python train.py --model="sound classifier" --dataset="short pieces for a synthesised band: melody, chords, bass and drums" --train_examples=26041 --n_mels=80 --hop_length=160 --input="log_mel" --spec_augment=true --win_length=400 --targets=["melody instrument"] --num_classes=20 --arch="transformer" --norm="layernorm" --norm_position="pre" --hidden_act="geglu" --mlp_ratio=2.67 --head_dim=32 --fused_qkv=false --bias="none" --qk_norm=false --parallel_block=false --inner_norm=true --subsampling=4 --layers=8 --width=256 --positions="conv" --pooling="class_token" --mixing="cutmix" --label_smoothing=0.2 --loss="cross_entropy" --init="trunc_normal_002" --residual_init="none" --optimizer="soap" --beta2=0.95 --learning_rate=0.0021 --beta1=0.9 --shampoo_beta=0.95 --eps=1e-08 --precondition_frequency=32 --max_precond_dim=1024 --one_sided=false --adamw_lr_other_params=0.0015 --max_grad_norm=0.5 --max_steps=11600 --batch_size=256 --epochs=114.0 --lr_schedule="step" --warmup_steps=230 --weight_decay=0.1 --adamw_weight_decay_other_params=0.05
Rows from block 4 of a small sound classifier, named by matrix and row number. Rows with one number belong to one neuron. Each number is 200 + 40 x the weight over its row's rms, rounded and kept within 0 to 999. All counts start at 0. After the name is the row's rms in percent of the matrix's.
After each neuron's rows are labels from the 100 clips, of 14848, where the neuron reaches its largest size: "loudest" is the band of the loudest frequency at the time of the peak. Only what is clearly more common there than usual is listed. The data: short pieces for a synthesised band: melody, chords, bass and drums. In brackets: how many of the 100.
# gate: MLP gate (model.blocks.4.mlp.gate.weight, 672x256), inputs 172-255
# fc1: MLP up (model.blocks.4.mlp.fc1.weight, 672x256), inputs 172-255
# fc2: MLP down (model.blocks.4.mlp.fc2.weight, 256x672, transposed), outputs 172-255

gate.574,086,218,235,207,223,218,235,222,202,233,284,160,228,204,185,206,151,177,144,279,131,196,201,240,148,280,136,230,217,133,122,218,129,243,218,167,255,169,183,173,231,169,223,157,229,161,176,171,271,180,196,192,177,174,195,166,215,231,104,218,186,210,199,147,171,158,189,183,243,270,185,246,210,74,170,261,182,224,142,246,216,180,180,238,256
fc1.574,084,117,161,224,150,258,278,212,200,114,178,170,152,174,171,266,220,233,241,199,244,176,161,251,209,203,198,198,205,242,198,224,190,229,194,192,128,193,189,289,216,141,170,201,219,238,274,188,228,140,199,201,167,302,220,161,268,148,195,150,131,180,268,154,171,235,170,207,122,162,234,146,208,178,206,238,151,174,231,171,234,183,193,215,200
fc2.574,083,202,104,212,213,222,103,161,225,180,196,219,203,259,126,234,209,186,241,190,175,230,202,185,174,242,192,202,201,184,181,238,237,195,217,168,252,254,173,241,202,128,196,223,128,243,163,311,175,217,251,178,181,247,232,197,179,201,179,171,193,190,162,218,257,179,235,204,242,240,140,201,219,172,201,186,150,119,181,259,263,178,201,183,135
loudest: 500 to 1000 Hz (34)

gate.477,107,175,173,194,184,206,186,162,177,222,205,178,275,210,277,151,168,193,263,215,151,170,210,189,257,194,159,140,139,212,219,254,129,203,187,249,149,194,164,253,240,156,202,235,112,208,217,160,187,185,229,249,188,216,194,178,160,136,151,247,221,265,138,164,189,163,206,190,229,119,310,123,184,198,201,150,188,196,159,220,234,119,248,94,175
fc1.477,108,199,181,200,191,258,197,278,167,97,216,167,187,268,152,280,175,212,177,224,141,140,129,154,214,179,158,174,193,205,203,205,219,247,277,269,219,259,235,262,228,215,219,142,148,180,211,158,213,154,203,226,169,119,234,221,231,125,219,178,158,202,186,211,169,135,173,181,108,229,84,195,255,193,285,185,164,146,150,217,174,223,174,208,199
fc2.477,100,220,202,174,219,185,207,199,250,237,136,173,217,265,210,222,204,210,166,163,207,239,178,168,97,176,218,193,151,200,193,276,183,212,221,203,240,268,209,159,229,220,270,215,262,215,192,208,164,229,218,223,249,152,174,157,135,277,296,198,186,187,226,259,243,208,183,208,194,217,216,198,286,156,206,143,165,160,264,94,216,199,219,271,303
loudest: 250 to 500 Hz (51); 500 to 1000 Hz (37)

gate.103,105,256,194,165,235,154,153,166,232,217,248,137,230,196,182,179,216,137,235,219,214,209,236,206,264,227,181,224,218,174,257,231,123,229,259,204,267,179,254,218,165,124,283,184,124,215,167,152,217,153,164,139,237,121,228,164,185,271,172,199,147,176,234,152,218,172,128,206,244,178,205,159,183,161,149,210,184,140,251,214,154,159,153,175,168
fc1.103,103,235,227,196,251,145,142,165,162,254,242,186,200,230,209,153,180,127,173,224,194,189,244,196,237,152,172,222,186,184,271,193,162,229,279,224,233,278,230,196,133,162,280,204,198,156,255,143,211,183,213,232,218,171,244,181,175,273,171,171,121,223,247,173,207,210,185,194,239,164,231,203,243,265,221,239,175,130,251,195,152,157,150,202,174
fc2.103,104,127,194,239,188,201,172,160,180,123,196,220,195,172,258,184,214,192,147,181,216,241,188,221,206,213,256,199,203,243,191,148,213,150,255,220,199,248,144,184,178,214,232,248,164,253,243,272,216,216,112,177,216,225,224,156,224,257,273,162,219,182,176,300,182,118,154,237,180,153,216,287,267,238,243,163,233,220,282,209,205,207,240,163,176
loudest: 2000 to 4000 Hz (28)

gate.191,084,210,118,218,173,233,295,198,222,210,242,215,186,199,176,164,226,166,170,236,215,226,209,256,190,178,139,236,184,175,242,228,189,222,213,198,236,223,186,242,117,111,203,222,206,157,156,254,148,231,168,205,166,146,207,145,186,200,197,231,190,182,186,217,225,131,216,284,215,170,215,240,171,167,184,234,187,173,241,178,141,163,223,177,204
fc1.191,084,213,199,141,155,252,234,197,194,220,203,218,189,179,222,290,117,215,124,172,168,149,170,193,182,238,199,306,203,216,196,162,247,208,167,202,280,198,206,157,216,206,287,229,192,223,246,176,182,233,180,221,136,260,157,195,185,171,216,230,171,242,165,194,144,194,223,178,203,195,109,211,177,239,244,232,168,247,204,203,244,233,245,257,202
fc2.191,091,172,246,151,313,201,203,150,168,275,192,252,200,202,192,218,208,293,208,204,194,162,205,190,279,184,153,249,166,206,142,193,202,203,149,182,148,235,191,171,237,168,124,145,176,181,227,241,185,161,183,236,188,146,164,275,204,225,177,164,217,194,185,222,208,219,183,201,222,197,157,146,143,208,220,189,153,156,138,144,151,197,267,260,149
loudest: 2000 to 4000 Hz (33)

gate.351,090,168,231,232,181,268,195,159,199,217,190,224,185,161,193,216,127,225,205,177,166,233,101,209,246,175,96,214,175,236,205,217,259,169,232,166,231,177,207,214,198,227,89,255,226,139,207,245,283,251,215,164,280,244,254,124,163,243,247,225,218,236,292,232,131,168,197,247,191,152,189,197,246,219,198,199,191,218,160,208,128,308,212,183,183
fc1.351,093,168,238,177,116,162,162,263,276,204,177,238,244,182,259,243,238,144,138,192,215,264,181,239,198,169,223,249,172,210,198,286,179,114,114,189,166,127,201,194,250,152,188,192,212,203,181,212,190,246,287,199,299,131,155,175,168,165,248,220,175,211,179,177,246,183,164,187,194,165,213,219,162,219,278,219,177,207,172,250,136,129,185,176,168
fc2.351,085,134,222,194,235,186,139,189,195,194,134,206,202,248,191,273,201,206,186,180,110,180,131,266,131,228,221,130,236,237,186,221,212,252,119,228,216,178,207,209,183,142,168,211,199,140,219,163,143,179,208,198,173,182,247,194,207,199,283,167,192,168,181,189,173,218,170,219,150,270,142,217,202,171,149,162,185,176,174,180,181,72,208,215,224
loudest: 500 to 1000 Hz (56)

gate.44,103,259,146,175,163,230,216,176,210,215,158,108,168,209,182,220,115,212,251,227,149,192,217,162,174,208,193,165,170,155,206,219,216,252,200,220,215,282,231,217,158,158,231,208,182,187,135,244,219,212,120,185,199,223,148,207,173,202,273,190,209,171,192,211,187,133,224,215,171,184,182,261,176,196,285,186,158,224,109,185,196,202,140,87,257
fc1.44,101,131,305,189,207,243,109,248,171,233,194,203,192,229,170,223,226,187,163,299,152,168,163,268,269,181,242,167,237,227,248,207,240,182,200,198,218,154,200,206,135,213,193,197,166,226,182,245,232,158,231,162,183,144,298,166,192,227,220,242,145,210,249,175,206,167,221,196,180,163,202,159,115,253,184,176,204,226,217,175,232,204,216,225,139
fc2.44,101,181,153,202,128,287,283,261,170,219,90,263,161,233,204,234,184,166,197,239,216,152,205,217,202,197,187,169,226,167,207,202,190,231,155,230,210,201,177,202,190,195,173,286,249,179,242,172,195,274,220,218,153,274,178,238,223,177,205,177,226,166,194,245,166,130,179,247,170,193,180,241,241,133,272,196,208,141,124,238,163,211,205,222,205
loudest: 250 to 500 Hz (53); 500 to 1000 Hz (44)

gate.533,105,171,197,228,173,112,187,216,174,222,198,225,268,299,279,154,190,223,271,192,118,199,161,204,217,160,207,145,188,214,253,275,127,143,174,242,182,190,171,161,181,151,237,192,294,173,284,149,246,186,238,192,205,192,179,250,151,211,161,108,188,191,259,248,182,188,198,227,137,187,264,214,243,245,162,258,204,218,211,278,219,260,210,145,243
fc1.533,106,250,264,259,231,311,190,186,213,266,157,175,198,286,129,201,244,170,170,217,209,151,180,278,187,158,122,285,141,248,239,179,178,211,252,179,181,184,163,224,191,195,234,270,161,183,201,226,215,219,196,214,202,165,153,196,209,103,189,243,233,224,206,195,176,184,145,175,213,143,204,191,176,95,198,178,246,141,265,283,208,165,235,201,115
fc2.533,100,201,199,200,214,163,272,179,175,171,265,162,217,253,193,213,213,252,163,258,225,120,249,152,215,163,210,222,287,220,224,190,242,219,151,176,176,203,233,188,142,191,211,166,74,168,268,230,145,201,220,179,154,141,187,215,200,274,169,221,177,213,244,197,236,241,143,130,208,216,162,294,171,264,211,151,229,199,137,220,206,240,236,157,187
loudest: 1000 to 2000 Hz (27)

gate.609,087,187,196,160,172,206,251,236,212,215,142,201,236,196,195,225,210,213,243,276,182,236,242,251,210,208,194,230,158,250,208,196,234,229,239,208,202,130,219,180,243,164,236,226,271,197,215,185,177,207,210,194,184,164,165,154,169,156,238,181,237,170,214,169,189,206,209,209,296,233,141,119,237,148,152,209,217,191,215,245,247,219,160,264,156
fc1.609,088,194,210,199,275,220,213,142,148,234,165,180,190,236,202,179,188,124,242,135,144,226,177,259,156,118,220,202,196,213,225,238,252,205,180,261,139,73,214,241,208,114,259,160,152,234,149,192,232,209,195,296,133,192,205,183,204,200,159,202,214,210,173,155,199,198,173,210,130,157,207,207,251,212,234,248,164,223,193,211,212,231,167,167,201
fc2.609,091,239,170,159,161,220,211,211,218,210,186,129,235,272,175,262,220,208,144,221,204,139,213,207,163,219,213,227,167,116,260,136,161,239,155,222,237,197,232,183,244,185,254,233,199,165,205,198,330,184,154,263,248,229,236,149,241,220,165,189,204,144,140,249,208,200,251,303,148,241,294,149,108,226,166,168,173,269,210,191,197,205,132,212,254
loudest: 250 to 500 Hz (53)

gate.46,100,202,251,145,234,200,217,172,148,222,250,283,273,225,232,177,265,199,175,198,198,237,188,238,211,226,274,182,192,142,148,164,207,201,199,217,237,145,228,234,150,226,272,235,217,219,151,201,202,196,191,193,228,198,259,180,244,173,208,186,293,195,170,182,204,162,229,252,204,190,176,197,209,220,145,182,166,219,184,249,193,217,263,209,246
fc1.46,101,168,237,200,201,227,160,215,189,169,255,238,212,199,128,252,234,211,217,154,173,167,191,261,155,245,246,159,169,178,220,232,194,214,232,175,273,163,151,168,256,232,194,210,207,213,131,239,195,177,193,226,173,124,222,221,238,212,209,197,271,228,162,133,166,206,204,181,176,210,237,244,253,182,236,221,210,115,174,199,149,194,161,163,197
fc2.46,099,199,181,157,191,205,156,220,242,272,183,220,113,144,231,194,163,168,249,201,218,162,196,195,195,220,250,229,201,228,160,212,191,277,183,244,132,240,137,171,202,233,196,207,228,216,209,211,149,186,186,210,200,233,215,183,140,176,207,137,210,146,223,200,204,197,125,186,223,213,191,241,226,207,241,283,182,275,230,137,151,206,203,184,190
loudest: 500 to 1000 Hz (38)

gate.25,101,198,204,213,153,137,119,183,181,244,210,166,181,40,204,213,221,227,255,222,195,215,181,210,187,142,185,218,149,205,224,205,188,229,290,183,210,219,216,219,256,217,232,235,214,158,229,227,227,242,200,227,144,236,221,207,187,230,226,174,200,243,281,198,181,159,177,179,300,249,152,173,173,226,149,227,165,172,287,245,213,167,194,205,216
fc1.25,100,195,263,217,298,125,236,173,191,124,185,236,234,195,174,155,153,199,181,197,180,219,168,166,169,193,127,245,196,291,208,192,168,168,269,149,123,183,214,164,251,217,227,169,224,218,157,149,184,189,242,195,261,184,165,161,269,167,217,222,106,182,188,221,278,189,218,191,169,200,208,164,199,193,200,202,190,211,164,201,180,244,216,185,246
fc2.25,100,248,138,165,168,281,188,142,219,234,258,206,242,142,213,182,225,172,262,152,176,157,148,167,180,167,241,185,231,232,191,235,261,218,209,269,243,119,208,282,215,195,184,214,195,212,221,200,236,218,282,225,180,107,183,185,206,143,182,221,259,265,172,239,151,196,239,203,228,189,208,119,217,222,212,199,96,218,206,229,223,158,194,228,160
loudest: 250 to 500 Hz (47); 500 to 1000 Hz (34)

gate.98,093,160,140,122,211,226,145,250,163,140,259,280,173,211,247,188,218,247,221,141,193,188,176,169,243,214,204,186,200,198,161,113,157,180,235,211,184,272,173,186,131,176,225,162,233,225,214,209,155,209,147,192,177,199,191,158,203,281,199,245,174,239,217,128,145,196,257,192,218,136,120,212,156,204,184,185,206,169,154,216,206,267,191,197,289
fc1.98,097,272,214,201,269,162,171,171,233,232,236,171,174,256,202,297,232,238,213,234,156,159,180,201,184,163,183,208,192,176,212,229,201,279,210,175,201,213,194,137,240,227,226,178,154,156,249,228,213,196,237,221,190,236,198,125,116,156,236,103,289,207,191,195,228,242,124,203,205,218,167,162,155,160,282,171,171,194,205,242,289,205,219,201,192
fc2.98,097,144,233,194,257,211,223,210,204,191,267,190,200,282,231,214,203,161,203,205,157,141,247,215,156,178,191,196,213,111,191,242,174,215,260,157,202,229,120,189,232,201,161,189,233,270,177,224,137,256,140,167,213,259,247,234,231,232,204,110,113,234,164,232,172,176,266,151,162,143,97,152,199,229,214,176,248,195,178,173,222,203,175,248,183
loudest: 250 to 500 Hz (59)

gate.405,089,232,182,159,154,162,273,194,193,254,156,236,169,176,209,233,244,331,171,212,196,167,179,215,168,246,251,142,170,221,181,286,171,215,217,177,227,236,196,214,129,187,212,216,288,227,183,245,239,219,233,212,129,146,182,201,174,206,200,214,188,240,155,222,139,164,243,148,260,186,211,212,156,212,107,215,253,196,192,199,258,261,112,218,211
fc1.405,088,208,174,69,187,214,161,208,236,270,227,254,243,236,171,166,95,153,179,194,151,277,172,220,185,198,190,190,206,191,207,209,255,163,157,205,170,220,228,201,214,232,218,155,155,149,221,131,33,209,176,134,195,266,192,265,194,207,205,193,194,180,233,157,211,261,222,252,191,225,200,213,171,154,209,171,164,204,230,176,189,177,241,110,219
fc2.405,091,156,255,115,135,274,228,209,183,101,236,206,84,214,221,185,165,169,223,245,185,181,198,160,197,176,228,182,181,231,162,183,176,147,163,258,179,171,124,183,171,184,239,258,327,237,171,248,223,254,185,197,168,269,189,193,218,220,202,221,178,221,188,178,185,229,173,154,181,203,148,232,224,229,201,210,107,218,225,198,174,208,223,197,210
loudest: 1000 to 2000 Hz (26)

gate.50,087,203,223,158,231,141,218,218,155,236,177,182,214,156,218,203,210,247,159,203,199,195,114,289,259,294,120,193,219,206,210,235,216,152,259,163,181,200,144,228,231,217,166,230,122,200,236,256,202,227,154,241,214,189,199,173,201,183,179,224,196,191,176,175,194,174,250,284,213,156,154,258,155,275,192,136,141,198,160,166,210,257,228,137,220
fc1.50,091,201,172,189,114,137,174,219,252,225,231,134,184,240,213,183,209,163,206,199,188,274,196,200,196,127,204,193,160,241,189,172,124,221,85,216,228,167,171,241,111,268,202,151,232,257,114,221,156,226,196,191,166,242,206,213,164,230,192,198,154,202,233,238,147,288,189,184,227,210,205,237,222,127,266,223,141,203,192,213,212,103,174,164,184
fc2.50,089,207,209,177,180,233,210,211,178,233,229,276,142,200,182,184,199,109,172,156,220,169,313,232,149,217,245,302,264,236,234,187,236,202,307,202,242,251,209,233,238,278,219,218,249,219,247,159,143,145,194,209,175,251,229,190,188,140,187,169,205,182,211,178,212,171,153,126,203,205,163,134,210,236,175,243,189,161,107,226,208,229,212,174,147
loudest: 250 to 500 Hz (58)

gate.26,090,249,177,230,253,238,263,215,162,202,191,146,219,230,294,153,225,186,232,172,164,204,229,218,212,315,177,202,165,205,215,254,153,211,240,164,199,138,230,211,210,120,312,125,223,224,273,220,223,246,183,237,176,214,184,212,227,263,139,204,214,236,206,189,233,194,190,90,174,191,202,210,202,230,200,204,215,203,207,208,220,189,209,200,281
fc1.26,090,188,115,160,227,178,271,231,194,125,213,144,182,195,247,148,160,191,134,214,200,183,257,182,202,182,179,195,185,136,176,223,211,212,200,138,232,142,296,245,209,239,152,185,158,216,186,159,220,232,232,184,154,256,153,249,201,235,254,182,159,201,199,203,173,141,201,198,143,288,189,246,175,110,168,215,192,148,220,211,200,242,261,220,152
fc2.26,092,162,163,206,221,221,220,210,210,302,202,258,164,190,221,186,212,182,115,206,221,164,155,238,241,221,272,178,158,243,160,178,221,175,241,255,212,233,122,259,210,178,201,167,167,157,208,186,297,201,199,276,209,190,264,151,207,209,216,257,221,242,201,156,242,185,185,194,194,214,138,208,194,244,197,132,147,236,166,252,261,238,238,171,213
loudest: 2000 to 4000 Hz (40)

gate.380,115,222,114,134,176,204,155,210,267,224,199,153,219,207,246,207,109,262,188,168,261,236,184,182,223,228,243,146,237,167,265,182,209,195,271,157,173,163,229,305,170,215,201,188,258,227,187,190,188,260,158,156,157,218,259,209,204,236,180,243,158,248,200,292,220,196,145,276,242,241,233,169,238,255,239,260,230,218,186,148,195,267,194,249,259
fc1.380,113,188,214,220,189,220,271,139,214,252,186,232,112,230,186,213,160,225,266,212,204,124,283,150,245,165,236,195,213,280,185,182,217,134,199,213,240,211,252,185,210,206,247,224,185,232,199,302,245,190,139,242,226,218,256,163,232,200,207,223,247,232,212,207,153,201,187,185,245,156,115,229,191,201,188,175,187,271,168,179,261,227,205,134,198
fc2.380,107,195,204,275,188,217,173,253,201,275,129,155,243,135,126,145,201,209,204,166,216,282,238,200,244,262,239,260,231,180,96,193,176,165,158,236,127,262,197,207,186,213,247,191,139,190,215,259,230,145,188,161,196,179,119,255,107,184,207,238,232,262,262,185,200,125,186,166,189,204,221,181,198,228,220,249,129,207,170,268,187,135,146,151,85
loudest: 1000 to 2000 Hz (57)

gate.172,076,242,149,235,198,157,243,205,200,178,255,255,247,170,151,222,174,202,233,248,137,160,162,209,221,199,183,201,140,214,114,231,208,153,199,243,194,152,142,239,215,116,268,187,207,230,204,180,222,221,159,153,221,154,226,255,256,235,197,174,170,176,218,114,193,203,311,182,214,206,240,264,215,266,205,323,156,196,173,177,183,166,150,189,255
fc1.172,074,267,181,197,174,198,187,173,189,193,190,249,305,205,190,198,179,122,241,236,208,199,190,173,155,252,215,220,208,185,160,186,212,200,255,257,238,139,156,155,185,162,166,229,194,144,197,227,110,240,218,223,173,199,219,149,185,191,170,160,150,188,179,245,156,204,242,219,223,189,238,168,126,216,187,168,199,155,199,162,93,217,182,149,204
fc2.172,077,167,220,199,246,247,204,204,201,222,223,249,133,218,177,134,205,107,223,193,228,275,206,191,224,155,225,148,128,228,203,165,191,236,151,188,300,237,230,212,166,137,222,197,230,243,181,178,196,230,201,189,159,186,176,213,209,216,218,166,238,223,260,255,178,207,207,216,240,190,254,202,200,110,190,179,171,282,223,161,196,174,224,181,230
loudest: 1000 to 2000 Hz (37)

gate.99,094,186,167,241,135,135,187,205,207,263,216,199,239,112,171,155,212,257,242,163,222,276,189,226,205,181,203,136,247,141,172,141,155,189,228,191,176,134,226,157,243,203,208,233,140,272,265,207,185,160,212,167,164,156,241,219,192,223,207,188,165,216,206,199,200,201,257,267,149,186,223,209,193,126,210,253,182,242,174,203,155,176,193,241,243
fc1.99,092,222,162,222,197,202,216,214,198,195,227,176,178,198,170,251,167,135,176,246,226,194,247,167,254,120,256,189,159,229,246,325,201,195,205,145,271,213,189,225,201,116,266,197,281,256,151,262,195,160,212,287,216,208,174,170,205,170,261,203,202,132,195,230,163,209,94,163,227,156,213,167,257,201,179,210,165,208,187,269,184,183,252,157,212
fc2.99,097,166,225,126,122,196,169,166,190,199,205,191,180,158,153,202,159,159,223,226,278,217,125,189,146,156,205,233,219,203,138,116,246,245,179,181,191,211,120,211,192,188,260,210,199,149,199,138,124,232,266,167,229,180,195,162,306,202,211,156,175,142,149,213,183,223,193,196,173,243,129,173,249,182,247,285,184,266,214,178,243,183,178,165,178
loudest: 1000 to 2000 Hz (26)

gate.301,107,195,177,172,148,286,187,156,199,275,185,222,312,182,224,152,207,275,235,169,173,252,158,175,253,243,231,194,222,163,263,196,215,217,181,143,173,214,207,170,180,156,208,218,225,212,159,134,235,277,220,236,208,200,196,234,171,149,161,148,258,200,222,128,126,212,221,202,157,209,151,190,283,203,164,212,203,199,172,169,178,165,224,181,213
fc1.301,105,238,188,212,290,174,263,218,190,141,192,152,178,255,203,236,246,163,148,235,196,173,210,234,198,99,108,177,183,204,203,176,232,148,182,233,238,220,201,211,211,255,136,257,189,199,221,212,203,175,167,156,111,222,226,174,209,208,244,270,120,203,175,248,246,193,247,211,239,168,217,174,123,226,219,151,201,186,234,219,180,222,154,283,202
fc2.301,106,135,266,240,181,253,239,247,173,155,215,213,167,177,205,195,176,168,231,246,142,262,224,179,246,265,196,194,233,229,173,195,223,183,234,170,186,106,208,140,207,188,260,229,272,215,110,276,158,191,251,183,204,148,273,197,176,151,150,129,172,207,193,181,146,228,187,117,177,218,239,230,229,207,166,190,248,248,198,197,275,184,234,250,192
loudest: 500 to 1000 Hz (52)

gate.292,093,125,286,144,241,119,279,268,248,228,274,243,252,262,248,210,145,194,205,288,215,187,230,186,217,230,229,193,139,193,191,146,239,254,263,177,234,124,194,204,209,219,183,226,187,203,226,220,197,202,269,230,241,101,150,258,306,143,144,236,216,215,191,187,175,145,181,224,153,260,230,115,176,147,154,194,199,181,213,201,217,230,215,186,181
fc1.292,090,227,145,213,186,214,215,220,212,199,192,248,172,172,181,209,154,179,186,197,157,190,175,259,194,168,224,196,196,148,196,183,260,158,200,219,212,221,180,243,144,213,286,132,220,229,201,238,277,197,193,232,186,237,179,155,239,271,239,227,145,193,208,272,193,220,168,224,220,131,248,241,193,195,208,181,192,171,201,187,218,130,128,243,156
fc2.292,092,224,168,207,300,170,172,284,204,127,259,176,152,188,226,158,222,253,237,205,199,195,208,159,213,236,193,166,268,205,202,226,158,126,165,175,195,136,243,168,236,204,253,260,173,247,178,180,223,237,249,226,202,247,147,200,215,188,287,150,251,201,191,194,248,110,166,225,183,200,179,156,214,203,145,197,143,163,302,136,176,198,236,174,180
loudest: 500 to 1000 Hz (37)

gate.266,100,105,178,180,197,229,167,282,206,259,249,227,188,190,177,167,212,266,191,179,187,207,222,228,252,144,235,163,220,128,227,277,95,175,251,195,256,218,181,222,187,226,172,217,170,235,249,202,203,288,169,228,261,189,184,249,175,198,220,230,211,128,162,222,172,205,158,179,138,140,248,221,202,259,160,254,196,213,86,199,214,229,104,165,144
fc1.266,102,211,151,185,212,214,255,243,186,254,214,161,248,175,180,212,247,204,188,107,175,99,218,206,215,264,183,204,197,170,264,278,155,209,121,197,235,202,162,187,177,147,214,186,230,214,267,174,175,187,161,280,180,139,246,172,183,250,265,267,186,160,184,205,155,219,223,218,214,186,221,202,200,172,179,229,225,174,178,227,186,233,201,193,193
fc2.266,097,218,203,275,182,220,198,254,184,170,177,158,148,183,167,290,213,171,210,299,210,216,211,264,179,241,178,253,163,198,155,130,113,211,231,187,139,200,186,245,211,184,170,239,169,243,146,241,230,179,244,175,303,193,284,147,223,244,169,187,226,179,176,188,88,151,240,201,225,175,201,173,287,238,172,192,161,177,252,157,257,186,271,164,172
loudest: 2000 to 4000 Hz (33)

gate.530,099,280,225,195,196,152,155,183,217,215,247,240,203,141,211,181,170,151,200,198,172,124,177,178,214,193,158,157,181,295,201,318,150,168,142,246,226,205,210,212,156,187,283,196,164,199,225,195,254,216,237,250,205,185,240,190,211,167,154,258,236,243,191,157,229,237,202,218,158,182,186,170,157,177,247,208,157,219,183,194,198,167,235,234,189
fc1.530,088,228,141,250,211,169,222,159,168,201,158,218,186,212,255,133,201,207,140,196,191,239,150,172,217,198,152,252,252,222,131,233,174,252,244,201,244,230,166,201,143,209,277,213,142,183,254,168,228,182,261,190,157,180,157,187,149,271,219,215,248,233,213,195,241,251,159,207,229,256,186,230,169,161,234,177,187,180,183,211,233,242,256,265,200
fc2.530,103,222,207,198,210,172,206,165,302,297,204,154,145,140,170,140,217,255,266,236,156,174,226,209,230,178,206,257,151,125,200,206,181,185,169,167,217,218,264,201,233,249,191,218,163,171,268,221,183,157,269,274,228,184,219,278,212,184,196,247,269,214,288,139,169,240,293,233,172,204,191,122,217,211,142,227,195,237,225,229,190,165,258,155,251
loudest: 250 to 500 Hz (58)

gate.249,093,145,226,227,214,248,197,191,159,253,240,215,224,160,209,168,183,192,272,275,162,166,149,166,224,162,228,134,203,198,227,143,168,176,241,275,237,202,154,199,238,173,138,193,224,293,206,187,227,165,202,105,219,230,217,286,242,227,246,194,187,237,214,117,177,246,181,122,272,149,265,207,237,246,170,168,226,241,190,250,207,185,245,196,240
fc1.249,094,163,122,170,318,196,224,161,249,175,250,191,207,174,196,218,155,141,265,268,176,248,223,231,221,238,197,188,206,189,223,231,286,190,230,206,191,155,145,130,252,243,143,128,111,187,200,142,251,165,184,176,226,281,210,288,210,228,161,198,264,241,207,300,258,259,164,138,203,210,186,164,203,205,197,192,229,178,219,160,152,240,197,217,119
fc2.249,097,268,177,278,192,114,193,260,196,256,192,273,245,172,182,275,159,119,183,199,199,242,192,179,228,121,161,248,185,193,228,183,160,203,238,153,213,182,198,177,196,229,122,206,199,111,183,184,123,141,134,214,233,202,118,191,166,185,162,169,202,252,263,183,139,194,269,190,147,217,145,213,115,179,195,170,170,221,151,245,190,139,262,160,186
loudest: 1000 to 2000 Hz (37)

gate.175,099,265,191,243,159,184,239,135,182,205,169,147,192,126,244,172,128,207,186,234,192,190,214,269,174,178,242,188,121,241,199,220,209,175,222,223,334,180,184,102,168,180,209,203,163,157,137,264,226,201,139,191,195,114,161,253,152,200,233,230,181,212,262,207,220,257,247,127,246,204,201,190,248,231,178,179,200,205,173,67,190,163,165,188,185
fc1.175,098,257,140,201,239,163,139,211,217,172,240,233,233,162,254,202,148,144,218,204,248,242,184,125,179,213,178,185,164,178,160,217,211,182,176,215,250,242,209,178,184,185,244,240,265,149,180,161,195,265,250,226,209,260,201,221,159,152,199,174,269,150,227,247,145,195,248,242,200,194,154,197,242,195,161,162,216,131,247,160,207,187,144,140,241
fc2.175,099,158,173,237,181,145,153,315,107,193,256,157,214,171,149,239,249,216,252,237,256,203,248,282,288,204,233,192,219,121,256,180,217,174,250,185,207,183,155,228,203,224,191,190,237,218,231,203,211,175,190,145,187,201,185,191,209,204,194,225,181,198,224,253,298,217,241,270,255,198,207,242,222,244,241,201,167,188,176,282,220,173,129,193,178
loudest: 1000 to 2000 Hz (28)

gate.381,104,288,186,212,240,157,220,242,224,223,177,218,193,249,234,214,279,203,256,224,227,219,217,257,187,245,160,197,195,175,217,180,246,211,270,157,193,189,196,172,132,189,218,130,171,181,185,232,179,183,171,195,227,214,224,170,237,177,214,242,195,262,146,217,177,239,224,192,211,270,179,202,189,201,219,172,201,253,222,185,206,173,189,115,236
fc1.381,106,260,157,232,200,181,220,231,156,149,153,164,233,235,135,197,100,225,170,222,195,126,202,241,238,305,174,226,184,172,217,217,210,278,272,211,191,162,203,221,106,207,173,230,207,150,179,201,226,151,195,234,188,174,219,155,210,164,237,156,221,238,145,229,133,218,238,182,110,174,178,167,211,175,141,234,246,269,194,147,203,201,155,139,206
fc2.381,100,250,234,259,241,232,172,198,175,257,133,228,188,223,207,197,255,120,170,120,127,212,204,136,200,145,150,169,214,194,190,195,157,206,190,208,122,255,216,135,160,179,164,121,195,202,271,236,239,95,227,162,245,276,239,172,179,219,245,237,200,189,230,213,212,193,239,131,199,198,259,165,133,169,168,195,183,189,215,181,195,144,179,281,186
loudest: 250 to 500 Hz (60)